config = dict(
    tokenizer='word',
    embed_dim=384,
    encoder_norm='batchnorm',
    text_encoder_qk_norm=True,
    text_encoder_positions='learned',
    residual_init='scaled_by_depth',
    adamw_lr_other_params=0.001,
    epochs=23.4,
    decay_fraction=0.2,
    final_lr_fraction=0,
)
Rows from block 2 of the text encoder of a small contrastive image-text model, named by matrix and row number. Rows with one number belong to one neuron. Each number is 128 + 32 x the weight over its row's rms, rounded and kept within 0 to 255. All counts start at 0. Numbers have three digits each.
After each neuron's rows are labels from the 100 texts, of 14848, where the neuron reaches its highest value: "tokens" is the input token at the peak. Only what is clearly more common there than usual is listed. The data: small charts drawn from random numbers. In brackets: how many of the 100, against the usual share in percent.
# fc1: MLP up (text_encoder.blocks.2.mlp.fc1.weight, 768x384), inputs 0-95
# fc2: MLP down (text_encoder.blocks.2.mlp.fc2.weight, 384x768, transposed), outputs 0-95

fc1.744:177136084143136124172211169142126147096135165104137178121132132193091100178143127101122140139110151136131133142094110102178073076129145073203072144147109193149068077147147076068142136117120112143104112174137055149142155097072122159190079121015150161122103105155175128124088103088102137122
fc2.744:110127169117139155116107054142092115200134152136133122173095142079148153127131161196127132109131143091066092111164140130129175146181145168105171091103151117074159149149142134191104140173118107110156128123067151103131114162109143148190172167152113077130124140112153124156112171197156056189
tokens: "falling" (100 vs 1.8)

fc1.670:136137171101143160135095140155133182173225096204109119108151163133144190092090107094158184120135132152135102048107097103162165060154167148133150156139155171136151106122124200142118154086143125077159177175118082122110137157044054133087124129108110133146128127144151135136120119124108155197
fc2.670:147143101183130139084129120094094140121068144105181131175103080106108095143174166104123102114046110163085160156140123127122090159094116113103132131038135111132117145132150101120148109136134130120164139114092141074128044112176137130195179150107156053129110143121130106099124133112111135077
tokens: "dark" (66 vs 4.3); "<end>" (34 vs 14.3)

fc1.426:152072093128125121149119129112154083157090128114106100128089139074129142111159090184119137126157159156083094159096141114168086111157116112155088126217168140141128058153098099037182095112130094034110134150114076110113082108115175207134129196142147082140145144128124100114065125129128186119
fc2.426:130080107111085137153137126152087159153063143135114110148132115167147165114111083108133131139128139122071107080140115156118104101102150130121133074153201124116156096098149131082172154092110111112198131132121114145159109069116231103122139160131146058118130070100143079220149100145109192190
tokens: "<end>" (70 vs 14.3); "," (30 vs 13.6)

fc1.83:139099162109159121137141153176089114111166140174138143190137155074129101144124137115139136158151117119149137125134113124137167160104120139214155105162180081148107177124151168118141088115153145103109099126161136111118124128132076127136140072127096238068145150126144165138163097083132099087
fc2.83:155145040072085090055162131126125112123086126109116146163120092135122154169138132122119066128132169131062118136120128152142113053140113099104132152094161177061109105141142068132112158161132100185229071140094112137182082157132160137184143188115133069135121118080101134170121183170120141157
tokens: "falling" (100 vs 1.8)

fc1.481:143114118175132169135155084109118146190163082118150124114183169183071069125086129133147183143137027091181114102139139117085140138101128140087127156202177149115178062118162115167094187151145124106127113129113135205085108131173142197183130156127099172096080191135123167112134101145122116148
fc2.481:159127143165146053156144160135135193123141083150109133161133109152115108130083067142165121127133083137098150131143127120115057078122093131157048142066175109187091149106094100127098152060107117091118124129142149120099147070082107170148127150108110087135167114121142109146142119126092106193
tokens: "dark" (60 vs 4.3); "<end>" (40 vs 14.3)

fc1.463:128130107122106179117117090133093085106183103131140136092134106156159125102143110048099150102108205117087151113110105175084110144156126180104118137097093136142117088106132087097157170147147124081188122151151130138144021155093142151118168134131092164116153171146173113170100101115105122037
fc2.463:128164180069154133128147123143086081181124138163153137138114145121150174157114131121118060089097154117105094142164188132109062108143154155160111128083143127155141124131104135090134150115129085092169126147144145152129097136120115141104155168098147140135103116167122140113109120150137177074
tokens: "<end>" (73 vs 14.3)

fc1.454:145136120139141154093152170179140169092130155110087104134164129187075085177137130056110163140116179147129151137123086138051137140083167110158140182075079168126118064056169115105095107087106139155144098112160106166147077077090124119102128117126123138078117081166211131191170088100106095112
fc2.454:106129131149163116147131106065117103197152102177158150136131113067199172089101117131146095113114068097147110132123210134203104115159136126105143104192144095136135183190106137184162151188159100103122147137103149126076172148161115146151134118109130100149117153102067124056092184138166165154
tokens: "falling" (100 vs 1.8)

fc1.509:109153156055107090147109128152104139036100183154176095113122177116125158181138114151111088149075109137107170136119113126170117098132121108127166161153132122129101099112159131084075105127134121140102101129162159100151064159127184086050049121156143126079127154132163098157205121097120125052
fc2.509:122148129067170127118167139143059112117130140168112117133119146103115109199100108178149101172086099106140153112144132089088124110076100163155152130082197114126114165170167106112120106125171169128139129151157130075161108162140157127127152153145175148059145141123166151183130136140095212159
tokens: "falling" (100 vs 1.8)

fc1.560:178128133119109106118111189116140107077132071132099161128065172153163146115138075126140097121116123178106183109119148194150192161113083083089110135138120140116113201157133143166133162120152089080117086132128125155128143165106171162117127099177110130134100125137140100115146113173083158193
fc2.560:074087154153112144172151085144118131133128142109110092107176131112077144138138129163121143119103191067120094144099138019088092150184108115144153163121096139141203140104178119174115100146092097151114216088112118063137131101079095073175154102100134112102114160122127086198125168104146144125
tokens: "falling" (100 vs 1.8)

fc1.763:068123109154065140133120127134147105105139145135172139070082171116108128125127119108177069112168071122142149089128174127177099111147096118094132185107075144136171045140128132160143156095195155189057127106181152156089154171112137059118146082149117171126141101156122163094125130122095148145
fc2.763:123142153113164115095144098089075090147173113070209135088138110114137108143110139148098159123126152102101189069166124124095137082117123154154137154000147121124110126094129063154124144132142187114155152126155135074172133171126127126090092105113100089128128122166110168153122074146170182185
tokens: "plot" (100 vs 1)

fc1.613:098151142132099195206126124135107157130102169092109181089170064124145165076111089113150186100188175132160118132137151189107127107143123130082045175134119104174121095103081126104136165117113139095052119109146067155120136139136097144126097132127169174145135133143124162137127141129160085104
fc2.613:138119107110155118153130119097103103119083091139151081148092150101146110210113183138139076159100122097077092128137137051070159118157180122151135056121138151075147171170133134143110082122115108172199132146118161161139108114130065138120149110167080105094128167131109135119098108142065191111
tokens: "<end>" (67 vs 14.3); "theme" (33 vs 4.3)

fc1.617:146116088096143098118171083099155108081121112137199115136126133091129137059182165179118129153158069167162113139113132194128130126093173119151084097142142090164114166156130085097122133119210143126133122118157129139115164143157109147140195071142160090148128184143079163107172096059109105094
fc2.617:129102179160122114144122124091113111197122090133117128122124108150094081224088108091124096071114133084078137120164164104096101115187080144142119104091151198090181122108146114134148154099112092092126151095078122128139105114099159147123101179162105103137121117110144101185133193212168207118
tokens: "plot" (81 vs 1); "middle" (19 vs 3.7)

fc1.511:097115145132099099121152111134174055116182134117135112061126151121082160167099147163123084146155143172113137133155114140180081081120062130128148181158044126114191079170117123165113209116182129145103089152139151168130099193092143138119113107199129084116136121177115094145130098153126134132
fc2.511:120118119152087077133123136117149092155160228087181106113147109093080147154088124127087124127093153149099135125154071147114100071118129144142119209098057102140137122095096078158105173109171173169070135100118162153154113201120125140147051128138112059154180132204100114137116093141138135149
tokens: "plot" (100 vs 1)

fc1.17:154150097071143182126121112090131113113134147198123107157154116095136148143103127134121090135102180118143183158077085066124094131154185130119156153167072149159154117103118098069096173080138129127096174151123126182105079157130131169161157129041136139156159146168084117177115162167119088045
fc2.17:077181192119119150127100141073180110103151137149139103128103093185182209131122126092171191109171105141106126143137110158124141113103149213090115162073158180085094145112096127146141142143106115104137042105155141089149100120135129142156093188192158050120156121132134099157099065102148124152
tokens: "<end>" (64 vs 14.3); "," (36 vs 13.6)

fc1.332:136149113161116155085091133108163151096188115116086180109112141194145156140087127096181156083075119099151128139164143111183093131166170143107123145138056196099084197176119115161145133116133124078110101155080115172129125086092101107200187157155133079125103117119159131161111169162115078166
fc2.332:080131152151164128141158152125119184178054133147121092190121141086120104049164156150130095144176079165098122092079138148076130110157154084112136115092160040177144093102128127103103097129127130162151163131151138027118122120173122219168099117128153132179134154151091136061131114130143215096
tokens: "theme" (100 vs 4.3)

fc1.4:101161146147132147092122160157131176113139113142124111126142086145166113115135166121179142114136113105123118154106112097118146145138086144101122139117186145139103106070124154191134081115121178096140110115118120198131172073105076102153102077160118141143136166189159171147186090105149079123
fc2.4:155145089158121104164165092067122110150115154101138134157138144135102164116164113154095108113121139127129156123139138102104110107141126120176141061141059129108182106169139113027120166114102081191129151169124156041114059162144147168117120150098128080119106119113072124106075122158165214154
tokens: "dark" (72 vs 4.3)

fc1.539:135143152129149149119174134118112093151158142134147130092103135056039107121090170166106086130082120125156092114137194089112101175101135161165124075182047140085196206136145118141111132121146084143133127135134156187145121087120074132059152122126109123140115143060115124128172161158140132093
fc2.539:145095108180130077125113119119120143130180115104091143069136074157142165090159120059130178143135122106142151068141116155163192119159118158096089146140091173085074172095127105190129140121154148161167095123106110144154116104081072178112149102187117113113174183094186118136170100125133072153
tokens: "the" (100 vs 3.7)

fc1.666:152148184121116104109086115170122111154147066126120166116022152167155114109160128168146151108153144083104116140088107112205137145150111105122138088069083115146103147147128132101116141176131094096094138175071110147081130100156144149150190087085131145133125130094152115162100132130112032103
fc2.666:082152086125168160150147159104129142134097193167120082144184115130144158132077101083091115145093105147149116137153141144097109083136171188125123125162207164140169117141138131136165071132099126104155140088165136122158112121136225113146108162148128119098141139130129138163137143118115255145
tokens: "theme" (58 vs 4.3); "dark" (42 vs 4.3)

fc1.45:130112146097078093071139070134198104125187096108161128098134126131092177079163173117082139111134133132127105114189135102148197104098109127102135159122128155153128115102154142099135158137150118071172163141155112104137172158147057133069107071135104146102116128096125158126173107147170170169
fc2.45:135134122129156129161147181119073114136119177195078111117121071128112121133085097131130092113121133110162181139080134111082132141124119171150171115119077144107139067164141103181141119106096116148096082150090100199117112153124151097104089182091122083170128085118138138141110146129071131173
tokens: "dark" (61 vs 4.3); "peak" (39 vs 1.9)

fc1.708:092149120147076109092099117139170149119155114105166177081101104128114071065099143094190086141077116182134113110157088150196119100080142148097119144092057133141153077148111123169139166118165170118126147114156157140131139133154145132104051106127139110111148133171100145100103078114107116162
fc2.708:122096126127127079112158123122114090115156184102191115110165144103127150157083098167080118135087147140088179128187129160098117099120116168143101186045095096127126131109130085153097146146173171143132150146135158069159112210139135104104078157132129063127111125179102153173129080113117195182
tokens: "plot" (100 vs 1)

fc1.569:101141128140118204102098141094105123158140144141113162097106086142069105147173085127144124096150183117165090157154120146105103178141157094125132119073094096161151164165151141150080156165111143114121217126052106113130118127138149209182160169099117121136111111107140137086086137165156158115
fc2.569:109132151147110052170100121114132154129048125084090099093153101134190173131100155138120057130121125134089150160133114078151139150193120114171101059122163135150087142156087149128093154164116117120089183125096242104147161107107163133170157166079108030136064141157125073129092154095081212191
tokens: "falling" (100 vs 1.8)

fc1.13:129111118064164129129057118126103117165186101138112080105103133151123165134106169112067120107115071072110159123150130151112129119128121115120180086140088123137118204128102133180113159185151118102088152158138114166093105183151115144171234119162134197107156147106064112132090171133137126138
fc2.13:137112138167155065123161142148103162135059163119151176156161094142157123108176133116180134134140150161175131108119139165064109167096167115145067146115152125122088101138156136054137082066119123161233118085114119026178104076136138097103074114086147039098131137106170136113182111139102190084
tokens: "<end>" (100 vs 14.3)

fc1.479:202102074140138090175182185153123020123110174097132165121155117129149089112192149107109155131148099173124101104142137094122136141141135105201083094180081199128105115106114091094131161098137089130069093108134153182116132151103113146109100115151148124146119110143132148099131152129150093112
fc2.479:063151148138149147093090092113100212137158075168125112138083109109097149148105107142139078136146184103083191095096128161095117096150137130078127178111139053131184092130149122135111122142135155095157161104147119010126106136130100161136186168091122104106114115123160154136135110112134178158
tokens: "<end>" (68 vs 14.3); "," (32 vs 13.6)

fc1.310:061130127116152125138162146096097134191121135133145163126159132082181138104082124192141156135106099084113080095086126131185083082118157138131118147126117119152112080146109140123121122143083153067087148169132142127098187135119207137075127043087088143117097116120079113146128169120092116060
fc2.310:143127151112120087180189110195120076194121116137144078134145082185112131130143116139125122149130127143094126209182109119117126169152102146130149094162245165091155134078109140111168151122109050148167102102147107163179095110142170135187086189183166084058149174091157090147123115163139158158
tokens: "dark" (100 vs 4.3)

fc1.544:094049122110162142156117109118143077102155108073162162108112161103102087180145146153138111111102132121141131213170166092162149114183119135192100103186126174159101133167152140144136120152161125098110129116174195142146061125171107157124238146155157152138163179131160148170093156144098155161
fc2.544:136035135146186148131138082131101114105164098143099149113117169062092071155127124134116137120142107107158129196124112090200154151162134107136095129182147171169091170197168132174148105163134105081136110140153162130106132116143069162118213151169177137091113160131171125156114142137105144152
tokens: "theme" (100 vs 4.3)

fc1.206:185061171153133145119152113111117223065135116105172146110102182111084104155144082115124139105139109117128135107169143131140146141122175115152125110113134121200069135065156101140148103142146144104168185108124165136117066157105062188130189195127119159098126177145151136062079095168120076149
fc2.206:129117082096158128133128130099145130151137137119168087161152100104134173119177150161135107113109082101171152062141157110120133173112156142190095128060133114130093138085155136177076121092149135108145117121148119072101165114111054132178177042104108097192142113152118150161206173150109151155
tokens: "dark" (100 vs 4.3)

fc1.668:056188119094151177134099075139150164142129101153093103093142147160145158136151143112133101100119117099159121173145175125148157120144109098095113136136052134097192165148134170137086110116107096143120154139134086178071121145094169169122159179118176059113115157138210142098122170170119118124
fc2.668:174127095118167059069096173057105142094116155112095100192107111126119127096109095116121168136102115142066139090086119148123084128085129159162106154115200107156107091086120097113134116139152146053127079135126142084161122137127117168168121131157108104172132151146050128130132102101172218148
tokens: "falling" (100 vs 1.8)